python train.py --arch="vit" --model="sound classifier" --dataset="tunes sung on syllables by a formant synthesiser" --train_examples=39062 --n_mels=64 --hop_length=320 --input="log_mel" --spec_augment=false --win_length=512 --targets=["first note", "voice", "consonant", "vowel"] --num_classes=[12, 4, 8, 6] --norm="layernorm" --norm_position="pre" --activation="swiglu" --mlp_ratio=4 --head_dim=32 --fused_qkv=true --bias="all" --qk_norm=false --parallel_block=false --inner_norm=false --moe="top_k" --drop_path=0.1 --num_experts=16 --moe_every=2 --expert_mlp_ratio=0.5 --experts_per_token=2 --shared_expert=false --patch_size=[16, 8] --layers=14 --width=192 --positions="learned" --pooling="class_token" --label_smoothing=0.2 --loss="cross_entropy" --residual_init="none" --optimizer="adamw" --lr=0.0016 --beta1=0.95 --beta2=0.99 --eps=1e-10 --grad_clip=1.0 --steps=27500 --batch_size=128 --epochs=90.1 --lr_schedule="linear" --final_lr_fraction=0 --warmup_steps=820 --weight_decay=0.04
Rows from block 3 of a small sound classifier, named by matrix and row number. Rows with one number within an expert belong to one neuron, the router's apart. Each number is 200 + 30 x the weight over its row's rms, rounded and kept within 0 to 999. All counts start at 0.
Before each expert's rows are labels from the 100 clips, of 14976, where the router gives the expert most weight on average: "peak on" is the class under the peak. Only what is clearly more common there than usual is listed. The data: tunes sung on syllables by a formant synthesiser.
# router: router (model.blocks.3.mlp.router.weight, 16x192), inputs 0-63
# gate: expert gate (model.blocks.3.mlp.gate, 16x96x192), inputs 0-63
# up: expert up (model.blocks.3.mlp.up, 16x96x192), inputs 0-63
# down: expert down (model.blocks.3.mlp.down, 16x192x96, transposed), outputs 0-63

# expert 9
peak on: silence
router.9,225,201,232,189,169,247,210,174,173,198,234,220,212,218,271,159,203,180,204,234,268,247,210,154,192,189,250,243,230,182,191,202,233,197,166,160,139,223,191,221,169,226,162,229,245,171,205,249,199,239,228,237,192,194,183,236,206,183,224,211,244,174,197,206
gate.2,229,245,264,184,163,126,180,245,185,195,227,222,180,233,158,221,204,188,225,168,189,231,180,189,167,187,214,254,268,155,173,180,206,221,219,178,203,244,236,168,194,234,191,191,194,215,244,241,177,231,190,229,166,153,187,222,216,140,148,231,176,187,210,219
up.2,207,222,249,186,206,158,177,221,178,174,228,197,164,181,159,198,221,180,217,190,197,193,176,205,159,202,163,221,280,144,170,151,215,196,206,183,175,251,231,172,212,233,169,194,191,221,229,236,184,217,175,191,156,155,204,190,188,172,137,215,153,184,198,198
down.2,193,231,160,184,250,161,265,190,204,222,227,164,196,200,184,220,252,166,124,190,219,178,238,123,229,202,155,199,205,205,191,228,159,175,217,167,191,228,170,153,234,147,199,174,151,204,183,218,165,221,203,196,182,216,211,205,149,253,207,216,228,209,228,270
gate.3,218,144,223,176,214,157,133,254,192,251,247,224,244,176,189,187,203,176,186,225,198,215,198,157,147,199,246,141,221,168,184,241,200,226,127,227,212,162,229,169,192,201,227,180,193,216,234,200,148,202,207,267,193,268,184,233,173,204,214,198,203,179,227,165
up.3,223,174,200,193,178,179,141,242,200,248,229,230,227,186,212,180,210,166,185,211,216,200,185,158,150,206,222,171,236,178,162,215,228,222,162,212,211,170,235,154,204,206,215,185,186,227,208,214,169,180,210,262,173,292,172,237,178,205,242,210,226,166,243,166
down.3,230,242,171,226,183,189,236,214,160,161,200,180,207,211,178,181,185,230,187,221,219,231,233,191,212,224,225,238,149,191,167,191,204,200,193,164,227,161,197,162,250,172,228,229,232,195,160,168,187,233,239,207,186,199,242,134,196,204,201,214,167,212,188,248
gate.4,172,174,177,214,209,224,167,209,186,211,152,216,183,133,234,173,157,194,231,264,208,222,276,191,212,188,194,248,226,165,198,198,197,225,233,202,201,191,213,227,215,248,184,241,200,142,167,251,212,239,193,164,188,231,197,220,205,229,190,169,223,194,181,183
up.4,214,243,210,161,192,165,226,170,236,143,194,183,221,284,167,216,243,217,139,154,161,155,164,224,226,182,236,171,212,240,179,204,191,141,223,228,211,199,187,191,198,148,214,155,204,244,252,161,189,159,202,197,223,172,205,186,211,153,214,204,222,200,209,216
down.4,212,187,262,211,202,132,205,210,141,248,122,192,225,196,180,233,230,197,218,221,171,183,204,184,210,233,189,261,243,180,196,157,250,224,192,225,241,184,187,141,202,187,214,249,208,197,260,147,214,183,164,204,169,151,176,176,204,260,150,183,198,179,204,236

# expert 0
peak on: /o/
router.0,232,204,171,220,178,154,203,211,200,195,156,195,182,205,161,187,223,212,262,167,151,216,158,212,237,206,165,147,212,165,208,195,222,224,226,198,180,203,147,205,228,202,244,215,199,229,216,201,145,146,140,209,201,127,255,211,164,210,207,211,191,216,245,209
gate.2,173,200,206,172,172,154,210,183,184,181,254,185,202,230,176,181,230,221,165,229,160,137,214,173,251,200,170,246,226,215,220,214,185,186,193,184,229,244,213,213,188,171,259,228,210,229,241,122,210,209,236,251,221,175,165,150,167,278,188,184,204,169,195,238
up.2,213,156,179,187,182,209,225,233,173,145,246,222,211,222,206,190,229,193,167,189,199,188,206,133,252,197,247,226,249,196,194,165,161,205,223,200,193,234,202,242,196,189,172,159,149,217,248,188,152,215,209,184,199,127,217,258,180,171,231,185,217,217,223,214
down.2,204,167,117,195,170,239,180,218,179,215,240,192,229,171,160,225,221,196,134,193,216,177,221,131,189,177,186,197,204,235,176,223,185,187,262,196,186,213,175,209,198,191,192,162,125,173,238,164,208,210,225,199,167,182,142,248,201,187,158,159,200,143,238,228
gate.3,203,214,193,214,167,192,189,208,161,195,231,244,175,183,217,234,209,182,166,239,189,162,245,186,234,203,153,219,197,241,247,227,169,181,197,169,241,224,190,204,188,192,225,197,156,205,231,218,178,254,218,268,188,188,180,170,162,203,250,168,216,192,209,166
up.3,248,177,238,211,196,208,192,200,202,199,199,243,183,187,209,185,213,182,151,243,179,177,227,192,163,150,202,184,203,212,208,166,225,192,132,241,184,233,228,194,209,172,198,189,177,241,165,203,222,155,216,211,182,193,242,213,159,180,166,228,219,169,231,189
down.3,243,197,142,213,179,184,287,186,190,129,245,199,237,226,177,221,166,183,150,206,225,178,258,167,219,179,178,228,216,213,221,161,148,201,212,228,245,226,214,249,187,165,196,202,189,180,235,221,241,224,223,139,206,159,174,209,158,199,159,179,174,158,174,213
gate.4,224,193,196,259,153,166,231,199,220,157,182,245,133,242,164,166,190,175,228,200,234,220,211,248,188,217,177,209,206,212,223,186,198,176,205,205,228,216,183,175,220,187,185,199,205,162,190,216,252,186,190,157,178,173,153,165,130,228,238,140,216,198,190,191
up.4,186,185,215,136,231,256,135,208,200,222,253,179,267,132,233,190,224,204,168,196,193,204,205,164,217,172,210,157,218,205,176,212,227,211,209,199,183,212,217,236,174,209,203,164,203,238,199,216,184,222,198,271,215,234,218,237,255,167,197,261,200,194,234,196
down.4,218,244,187,186,141,159,239,204,214,177,170,286,196,197,192,178,244,218,244,143,250,186,156,226,170,243,235,209,159,197,200,172,228,233,147,153,231,192,179,155,181,220,193,213,194,253,190,160,212,203,185,220,181,224,182,176,181,202,198,176,191,189,241,207

# expert 4
peak on: /i/
router.4,172,229,163,194,215,167,184,253,163,215,229,144,183,205,145,208,152,176,276,245,246,177,213,211,231,255,159,188,195,228,222,188,203,198,221,167,182,212,201,166,240,204,186,193,204,191,175,177,214,214,177,246,199,229,218,180,200,216,221,185,214,232,173,156
gate.2,229,246,189,197,237,221,263,156,199,195,189,159,182,154,224,130,214,164,115,200,199,179,214,230,193,202,213,202,232,234,153,127,194,175,179,211,201,204,191,263,227,194,215,175,182,240,200,156,204,192,217,222,179,221,209,177,176,265,181,204,209,241,214,200
up.2,141,199,211,175,213,229,210,165,186,207,199,231,210,232,228,212,179,223,246,170,174,205,235,205,168,176,197,224,135,238,209,230,182,208,189,200,231,153,243,193,179,187,221,229,218,199,196,221,187,164,212,179,253,237,180,198,231,223,227,177,123,196,170,186
down.2,200,172,252,142,179,186,176,208,184,197,261,217,177,177,172,171,195,183,190,155,191,186,141,203,168,185,221,251,167,207,179,223,213,226,221,155,214,177,228,185,263,219,202,167,211,217,218,185,190,251,210,289,182,144,184,217,196,228,179,234,176,177,239,226
gate.3,244,177,186,187,217,227,181,147,178,232,221,205,253,241,178,227,174,150,163,138,257,188,216,250,230,214,221,208,211,209,195,180,205,239,160,230,283,251,184,219,223,212,211,192,204,203,224,204,186,202,199,210,193,236,208,198,200,209,206,156,247,179,215,179
up.3,252,181,234,151,201,231,130,181,223,208,251,188,231,194,161,178,133,149,193,133,219,192,175,214,214,239,160,154,183,205,216,233,196,211,169,191,237,187,198,196,211,213,184,177,211,174,168,191,221,232,169,214,145,245,200,187,197,224,208,179,238,169,194,162
down.3,203,217,192,220,216,185,203,119,201,183,113,192,205,218,187,185,238,195,226,184,152,246,211,250,243,189,240,225,199,179,189,179,168,167,185,131,205,172,178,239,268,197,187,222,213,224,201,179,213,191,247,186,249,157,220,128,178,235,172,172,192,286,201,216
gate.4,195,177,213,222,140,200,219,230,193,190,185,186,165,239,184,200,176,224,200,178,177,173,202,176,204,242,197,162,157,180,175,186,200,247,190,190,237,286,197,187,221,220,236,179,218,158,164,189,247,222,182,167,119,171,173,214,234,221,232,173,199,219,238,171
up.4,194,239,175,161,275,186,196,167,204,198,211,232,206,177,227,201,250,195,200,227,223,239,211,266,202,179,185,234,217,217,223,205,192,148,208,190,178,105,236,208,190,185,171,223,212,273,240,218,191,186,214,221,257,223,216,186,190,195,180,241,199,180,176,245
down.4,192,155,162,251,210,193,191,242,189,210,205,256,214,190,144,222,220,196,221,225,223,158,204,229,194,197,228,214,229,231,232,230,187,210,163,207,167,204,236,193,161,260,176,210,173,218,194,236,208,239,255,197,214,229,213,135,147,178,171,183,222,174,196,228

# expert 1
peak on: silence
router.1,189,130,223,233,199,233,229,191,211,159,189,135,182,201,216,188,192,213,212,212,230,202,224,251,149,185,212,193,216,176,218,212,247,265,182,213,252,206,205,222,174,244,196,196,187,230,193,204,242,175,239,199,167,232,180,191,169,218,230,250,176,181,212,160
gate.2,239,211,199,150,200,158,186,186,163,256,220,163,222,174,146,214,216,130,187,179,244,196,237,193,184,245,239,173,176,214,232,244,162,229,222,205,220,180,240,199,150,229,168,172,124,223,207,263,163,198,180,189,193,194,159,208,177,195,167,213,237,196,209,158
up.2,162,214,220,199,198,171,164,190,216,168,188,182,145,168,196,149,251,229,173,210,137,196,152,233,175,146,188,210,152,194,266,184,225,165,119,175,173,227,190,223,164,183,219,183,224,178,206,159,216,174,253,227,202,255,207,158,173,196,214,201,178,239,253,221
down.2,212,193,157,187,262,196,152,196,220,181,170,200,178,213,186,235,246,210,236,178,211,153,268,260,270,214,212,226,135,213,250,200,166,251,231,149,265,192,223,194,252,232,190,221,127,189,183,121,257,191,195,236,246,240,143,157,210,197,219,210,196,234,242,177
gate.3,197,224,235,232,212,206,178,256,178,194,210,211,164,184,191,219,173,244,203,203,233,202,193,224,208,188,213,179,204,251,192,171,222,178,182,212,201,177,177,198,206,191,213,238,258,242,263,221,199,234,202,198,201,160,245,149,270,192,185,179,163,207,142,221
up.3,244,211,150,241,257,214,226,196,209,224,180,259,230,175,182,193,235,235,212,213,205,194,271,226,219,171,230,177,177,158,163,164,177,210,201,183,231,198,233,235,226,180,222,145,166,169,143,215,211,225,198,179,235,184,242,177,186,207,173,234,198,193,178,219
down.3,197,223,200,191,177,178,181,231,187,243,250,238,225,182,207,195,203,171,191,187,240,230,195,196,216,175,193,224,158,169,189,186,201,206,208,143,221,218,181,160,225,166,211,183,223,203,221,152,176,195,238,211,171,165,208,165,149,222,237,207,199,203,213,250
gate.4,246,190,279,154,178,166,197,236,199,188,162,188,281,237,201,243,177,219,146,198,184,261,230,195,207,226,248,210,254,210,190,194,221,208,216,189,271,191,293,190,152,203,262,248,158,192,202,189,194,234,184,234,214,219,215,184,212,176,180,216,208,253,221,185
up.4,267,182,247,188,175,179,212,235,226,208,151,202,263,252,154,249,182,200,180,162,191,262,232,200,236,209,247,199,254,182,173,231,200,241,214,184,247,164,235,212,218,197,234,175,186,151,184,179,211,228,219,210,211,205,198,157,194,216,219,221,228,238,233,187
down.4,185,248,215,215,246,161,184,184,194,236,218,188,194,189,194,162,251,171,188,226,175,151,169,154,139,168,191,169,215,167,190,179,140,194,208,197,167,258,154,214,177,147,174,187,194,215,249,241,187,149,205,198,162,222,166,243,230,203,201,244,193,170,245,220